python train.py --model="audio embedding model" --dataset="struck, bounced, scraped and rolled objects made by modal synthesis" --train_examples=78125 --gain_aug_db=10 --noise_aug=0.002 --time_shift_ms=50 --n_mels=64 --hop_length=160 --input="log_mel" --spec_augment=true --win_length=512 --targets=["striker"] --num_classes=2 --embedding_dim=64 --arch="resnext" --norm="batchnorm" --hidden_act="hardswish" --depths=[2, 4, 4] --kernel_size=3 --stem="deep" --avg_pool_shortcut=false --widths=[128, 256, 512] --am_softmax_margin=0.1 --am_softmax_scale=30 --init="torch_default" --residual_init="scaled_by_depth" --optimizer="nadamw" --learning_rate=0.0032 --beta1=0.9 --beta2=0.95 --eps=1e-10 --max_grad_norm=1.0 --max_steps=12900 --batch_size=256 --epochs=42.3 --lr_schedule="wsd" --decay_fraction=0.4 --final_lr_fraction=0.1 --warmup_steps=640 --weight_decay=0.03
Rows from block 3, named by matrix and row number. Each number is 500 + 50 x the weight over the matrix's rms, rounded and kept within 0 to 999. All counts start at 0. Numbers have three digits each.
# convs0: reduce pointwise conv (model.blocks.3.convs.0.weight, 128x256x1x1), inputs 128-255
convs0.9:558462462501492500477462532523487526517546467478502557594647519521534476535512509630479592500474508530488444483523492560580457526512535513401497524550495523541578597574645475533523481604540498511555472517545509549559535511626488488430471526486506355482440467454453604465483532515510534566481426513503501503435508706445508518552534556465526500531529668473392496474549524463496455590482
convs0.10:464517528473498570551552545517430587519520505485527557497504464498423506474404401536489558513490483432501572522456503576511521443470491448490480490408384486337490478473519414565458466489597454517516498542509411450474484491540482560390508526574462454458491500496522480475470572524493553537516506500465477491517531517531537419448545474387426557460495556506482464442401496547549478481505
convs0.11:469472476406526547453472527485433578447489485445504434497468414631395611510417444519484450558528495381515493502476601597483555547529414411382398454454464457466500578423493473553380484482517400554507504538490446448426461499459409489532419542480448407526549396503398473477499539491409557457508522567468532506503521530540486416432544435459482512459447492580531356462522417497609479507413
convs0.12:602464488519505509534504452566511533532483470537475516519573555403477398441553501544556555465426465554512498502491453479467470454449507582425462583589545534604587436550574511528611449600548575496534461448516563491535509528596538524377509544536501461391446509442479563445463525549558538585473412433455418517498529513457486530512531575532475528526538598462408522463506523480449469571536
convs0.13:544547469520514501471466443462439600495495511475429400441405485607388525518442510416439403543584549439530467542517551493526554534497370480463405505461525472464494549447414514557485486451507469601484554500501515518482457456416435460508531532547485498543561484520496446540549489482442480452531496574537529512540477481516446467384504473408566532421431379539553431535512438457526536524452
convs0.14:565473478498497489512500484559479522533513462530488540547592544467502426490520488583510583477460478520503464493499469534516465495453525531405476524553502519592581516554611484542561458618558523505542470485517520494516524518615499524380496545520486425423433498450448568458471539530541537585476429491466456518448525595456491514521540557478454531499532663465389514466526510484477459583520
convs0.15:445521502525503461572555559575479509531586477515490560517568492448492498545468402549390583539502492488497525522496450508573505461478561490516535503391408515428494495501537461528470496510534505505523530455457402470522531466563548571448548483513533523425516539532602526544540515556531499513449543479518496514561513526511550464471489528349449524521505597449461521533382491546501528458540
convs0.16:504476494513478514492512509500473531509488493517463586599561492481545416514487444588554579510400400538481472466423484525539486488484587445559505523516493497499538518572570494515494342550521454476560381526486457521487431515608504505331481515548571456450464425434517562403379517508484539546491398428412350488486519607500550529507523514511422497489509588491444535456501534506455357539509
convs0.17:570476483494497486506487509540480526532525470517504548568618531489513456514524489608504599504458496519489449488506471555543472515476532530400472529557500528576580531570637477548541463628569514501551471512516519510529523518632496511383482547508491400458470473462450585459477541532530536581478441498492479501464523649458505523521559558480472518519522719479407508465536512479483473582506
convs0.18:506529490523483474561532519552500598522531498484472472447514558531431523564511439479381530563517523502496532562534488478492546459583451509457432480503485527484518488444490473602488502534575511551495538468574514515569518449504514559504549621534475500570555511524575498582585493622503461517486532511571527514573575483505501421414580514362548565511521513544520458567536430502513543503491
convs0.19:507546501553518476480491517496482531490538526485491410464468526632472533570514535454425414558563607485524505575558534473571531499556438485484459517437519481473473516474452518517453547471476509574480621498533534543508494464437470500532515547505481525595565517523519478601616473490438457466544525591621605527542487474523443494454502494439579538493452425567578504583536415476542571500466
convs0.20:424507468579525451565529486592584475448538482531523529483483629431511494470585487488510547496493448511526484492497443450481555418479589559555518447425511517491421413456491574469446495495384558452463488427420457472559496501477473550585578506504556616436528506516459478523499477538494475424502552421488442546522519451536541481480491474486468499527539523511517618608381451550464545399527
convs0.21:529509513508485492489485621529491494475515512483535538570584563443451469626563517564559529455479465402499527486448555507515440405539540553487472562601538574574602568510574528491559413551466574513509476551616542464506439527551461493457512426500500478517400471421523607460483524497447527466458451537474480484440435552429536521462476596573460460555546546480435510535678541431506500625481
convs0.22:588510458513518546522525312537482519550467519533378509489508485398468349370473542487517547451434500572525469511432443416458454462395534527516447567537574481549528412537491557505612457505562505499525460430454575505501482510554575524408505491537538487395436513473491519444447518512568541586487394408467444520513469471452517525496496544512476494470493500486464496438447558503443458513549
convs0.23:614490513543508499500491558578552497511529512485521494579627667422470459563596513586564527470453461472514525489480523475521440447517529624458479636582548579587616500516628542538588442615490623504519474504587568497543493547590525495456505483534493500516439476435527627487506512529515523557479451512494443513465477556452513525488505640557524491598558586482448553561634519452484495688500
convs0.24:552525500498492507469481516515447531504516481494536588637620491556471456529513466697542587519454491479480443494469494570620470484473550467440461528557479500537561579545654481526487435595553486505554474563501491515509419527651469488416482495551486420495457431433496605485469543497447571535512431504508491497454499720465529521447538520509489491449498673484427499493537548464505462593463
convs0.25:560457501520497504513497481554472515535510457522467554594623531459527417495542461622524591498417439538503473472480464528548474489473558507470499552555509526560583511584636491518551414593533521489555441513484496506502482537667522527354466521527543420420461458444496604454452550517527562576482409454455412520480512640480529541525534556496441507492534654481426534459521556489475435596513
convs0.26:520445538490503559513518510523414524499512468533540595544550471513486470454470374579566596533430426483495475473421550585527504487432534459418464488531477485493535510519568468534468414547568473469549420524448420442450453531580487534353446517538486433427503395460485530444415550500498566578510458473420407503488527570512519510499552499526377530453504606497443486427476550524522388542475
convs0.27:443485478408509561442470459471414533453494510446545490469469363565442552454430482492531470500482491371508453496465548564465483522547450381416413410509467418491446567419459477511371511428523401500466488555482458442402461511459424481522426457484388468538457384473406475486492524451394521457504502502482511501412432497483475378467442445512480456415416474525475368487500448459539461485387
convs0.28:482553556516512499444491533456370515455422557475499451514474401630442553550432498495539419547491545441518494557485540500474567445513471361549499498453519454467486537471474531494421489451456368536492545517493480532431427487453373478537467540523475548616603463525450489541535486464365516430550517534553556502531539520569503468383523445527489509388448441593649453478565436503561510530445
convs0.29:425560514507483537420508606474413519464471528491544578558524431462489499592506493540615512502484515421486483531509517508473517363523549439566539495575524434554512583521535530488433480496417490524407508614549469543505425531511439490475507494538510565489497492472522547531507541526411534424473486532545494406452454527514565459429505498614492488455413514533538497537595531402499513524489
convs0.30:580495482512507486501483470561478529542506470517473522555596547486510413495534490595487579462485507530497441507516465512541451496452526528429504536550497534581581524574618496544554453609575518510558479491500522517519516526627502496413482545520493427441442495454458586468483557535522551586477418499500465517439537614442495520514556566473473533494536667471399522484529521473474487590515
convs0.31:454488519525418334514522566537454496507582449479488501555552452495565524591538515521399491578524521381419502538533480486627543555478546436496523568442452568498546518545529463481417508501504507532544534476441437527470500449530552510477465493512611469477578482562618532507534446505450455476442550528546518492536488567587501553499495553420483526515512546481582573581477491510525526487487
convs0.32:524498540575497494557558543554465621585537491474506441428485504553429510523521394453460459554539508505487474550520505527474558448373398522455499524528484571507531460494485475593457466551569547547490540392439494511529520454492471540542520589608543484449544476533547454500526511592479485521518502513491472532516566491535414503447567486436504619489552479480525422600460431506529550477545
convs0.33:472441491451438492495507585502555494494592417440526594524568522460493478546435396565487655517510416458417527444451481562537486518474584534375448514464454422458494540477556425514495467542507519446462429558519383407502496440537502532381453531489488399434461444463510544399396525491537494525425486486404428401472493552482525481525532516487427518570495594479416442454455463491502464469524
convs0.34:373516520491510495443494626513450460397515532519492514569535400408512525624427494541537532527485522540495576505480512455535511478625568422568458528453467449477482556471537524479421507522439469511503479549560429537440457528547485455434467533440505537577591491471507539558513530448475524500476504519560560462578617557497570506452569544550480468551472544514518541450522491487504470502409
convs0.35:431482555547491470508592473474402496570476493546550492456426416583470560493546494455516426517512549388510479546496483564514558491396490366544508518514439487542450408564444506443426535362420398517490568468389430493491504531453444543534487471569485538450566536579486449525535430518431452498593556473536493522528504435593501527474435456505486542407491392494601506594453497551554535444553
convs0.36:605538409510522471490488268526491510495440565515473466483475540518497475452440604493386442454520532478552479519514442462486467493437483517497469511431584486466503462522487583472529561471562497520505528493466584505538478478471462490496549370573506471492475540509367487519530529477452527408526514485536540516420421477500432491473439494401527456433477467561535448504517466500472553540508
convs0.37:406463539428409479564548621497487497502564463474567624521555476485500503539471357559530630537518466446394522493489504558515506483468549467464482447444332455434423487536557367537444484538496507491481480535478280444493503442535492571413492550494451492494494492483534503443458517521508505561467509525457478426463546524513528491503573469501425541506510594466452493470403464548532528430540
convs0.38:465498555595516462509563524554420576585560470469509456482518487632428570551532373501473469560560534451499486567535549576521593463415453488454486566495475568471549543469521491551454483515503514558499582462445417486495521453492464553516489564588556512473566480569539512515543525548456500501520530562509489528515563539573466518461545526479498629486542502494563447629494439500580549497532
convs0.39:472486565506517523448555493441353555594469473479555475480454437631398545503522408503571437538517497416510461544470540576459567441381451384509502513598454473559500475513494463511428438435448445532460510495406406469485502532472454498490435516616526468459543485549547472466483493534443516541552505512468439516489533489577475514411512451522462616375462456525556401517506521504533475515555
convs0.40:567545454561558517436518464529558527559486576431489494500496559525489485523485545489403454428528523501581461532543473458511460448540492524490468474478566518472526532582499567522466541518509530535455542525535580540576502508495416510542540436576541479590455501483418509500537524503487500447547471528527542505447425487473451436474486508429559498541469474533474404554528465450526555519550
convs0.41:455482523592498464523561471531479534533521481508512450449463463607511608525491452454443423541583598465508525541580543595526568560480433482464484544416470534450485517507461493550450587484488481566487621475472473515490512482452471564526502525536492536501553498570470451572592493506447464464579569598606559549529551485551464513498531486459534547503519440506572481638490414544603577448490
convs0.42:377430535434395479583545632462488487489533447507571601513525452496494537542524396515553611548503466464382507475502522594522548475498565471476467493495334488490441480528512419542443463522435505475486481533492293423491475458523481564477487539459465503499508470479520501455463479533478468551484505519438445419480581511545561527487559474531385533489530536475507545501434494553534545422529
convs0.43:481512524452568655428499393487390546578422510493562512494433451583422528491481470505626461535498492499565463526472522539421518490488485429490530434616497452600432410512484470493492457404530461519498480577451483498521478568481473439496480475616450481515555504535515469486477557529469567529554513472475467531513443442513535462397449456556503514355436462585524431489508560493489482514515
convs0.44:522544486602518508410424462557542527528452531418506527514485520458548436483445496488488467447477469603512424509536407369427454424503544548500521456468566463488478490565493542542483440524551545517384482539494547544539484475477519438511508481545620482519438471427544501448496582508520503492410431475477486421466462455476531416525512495478558502557448497531475438514460445360442540464504
convs0.45:500519461472578592493548279536488487526409510492570547516462489592448536404445485550517483491522506498588437518502508550419513478482509489479486450515467463498442429493515479460489544446528476504489519595458491499542497597487419537500500421540453527508524522541395478506506566502471592461591534490514519556447457465513539442474457457475531476367466498605540388519480508515506539528549
convs0.46:522545462520552558432456429520523511568437513443490512505474542543442421460453505507545466455458521545547410522459455441470470419489471545503493498586533456550495519555493511454516446484590529493507491574491528522557499524496509455455507463556524446479415529474490511464478610488529559469476405444500496488432402507489475480474462491514539502485409481550473433457502555399448442513566
convs0.47:401479602517468509503556538446384516571473466517565494498498442564407545524593385475605491521496517406462481539457531567482566420409498412524498528614401522609511458512473443497444449436396501509482526479407330477495498503487462528506443506567483535473553517531540481488505438547448451551492510493491458498497537471568521532450479472547467570403533482462555484587458535505531500452543
convs0.48:440506514456515530448524426474433467541412526546566508498416409567452520478556508496629439512488484456524458512443516541436529465491498430530492413596461446627363386540480485453444469373392456496468482550428474493509444588450431484536505434548438534518564513498449446482492467504370509496565489437500468531516440413522551462433396444570496471371439441545545482552488506498504477487489
convs0.49:515525504558470445361381585507524489533483527475535510536544551407494413568511508532516519424504486518455459487538430433467454453499555518501544503507537459525537544505535505489496444538401519454413479526571518496499531475504507392461481486521574516486385524471551571430448529456536482541404439487454460415422460511464496474495474529516491496535466532480391499500567454329397530517524
convs0.50:355471486427428478533517567474486461484600505479513537561569415486517602574428495548511593572503513399419576488508525570568548541597550494443414563436419419505491576455523439472441556523515485505485501540570370437483498468550522579411435513441450474561553442517492540504502517482510518490445569556501543453566546570526558496547543552480471484593437555474529486483514457510578508479454
convs0.51:488539521519498516382466611495453469493501512492541576550529481479441473615485495550529552462484519494483481504480490483502449431529572454516515507516514433498501557522539515415466464513441477513451481606556489547477455495531468425384475439502494483535427506460562555502490603450482547509466457517517522407467451534440534499426483509556497490492427539528432497466546512408504436517486
convs0.52:559494467422580583521556307520467461514401519531549515496442488560487524427494566527548471494494488521625454497468507561406513511498484484501531440556513456558433414525513522440503530441526474480509495537462568485534491618467433544521525443526423507516522529508397474470471531481427588476641508449491519578442450462484529478507447448521505434351470481594519411471500555545511505542518
convs0.53:492503493514510503433482590524458428421491533493470534563535451401560530588483561560483525493508509527512551478506505454521484527647534487561508533490576472495561586488552574441486530545435527507449482553616547515430504543539521482483484460427559533581543481477507557525497544422447542461485504535550566481546471548471530474514492552526489447556488535522502490465616499429525491574417
convs0.54:359487494411413500565534578469463526478578460526537516509539459495435569521504396504538572567509485351408514511462566572545551475494514497428391493520299512546484535446488358531451493490498516515528500491491262389483472431538464575445526521491395531512570447482485496492490462517464476484433529520474461492526528533529546505501525516520425506521524529394543491512421506529556535425485
convs0.55:505528503425575658428498427524395573566451514467570513511478443524421485474468421542587495487469514467582417543477490483496536439501474454488518513589529466566482435558525476487544470477601478522550494594496515485502477577529504472432440542602483462502494506517524511452481607561485626518540498484482471530525467485494520526442511508549473523412442498599493429374521604489478465550549
convs0.56:477503413528513461577496452575492525424536464544451480475499572510439538460518438498433522552483470414500507495480500499507553454445482536491439484434471562476496507402498496521515493500525525501550521436448463440483487450511494552538567514474477565449592490541470502537524518502481509378447561486492465571564548512540489488450516533395472475521544514420544514572427467510516571468451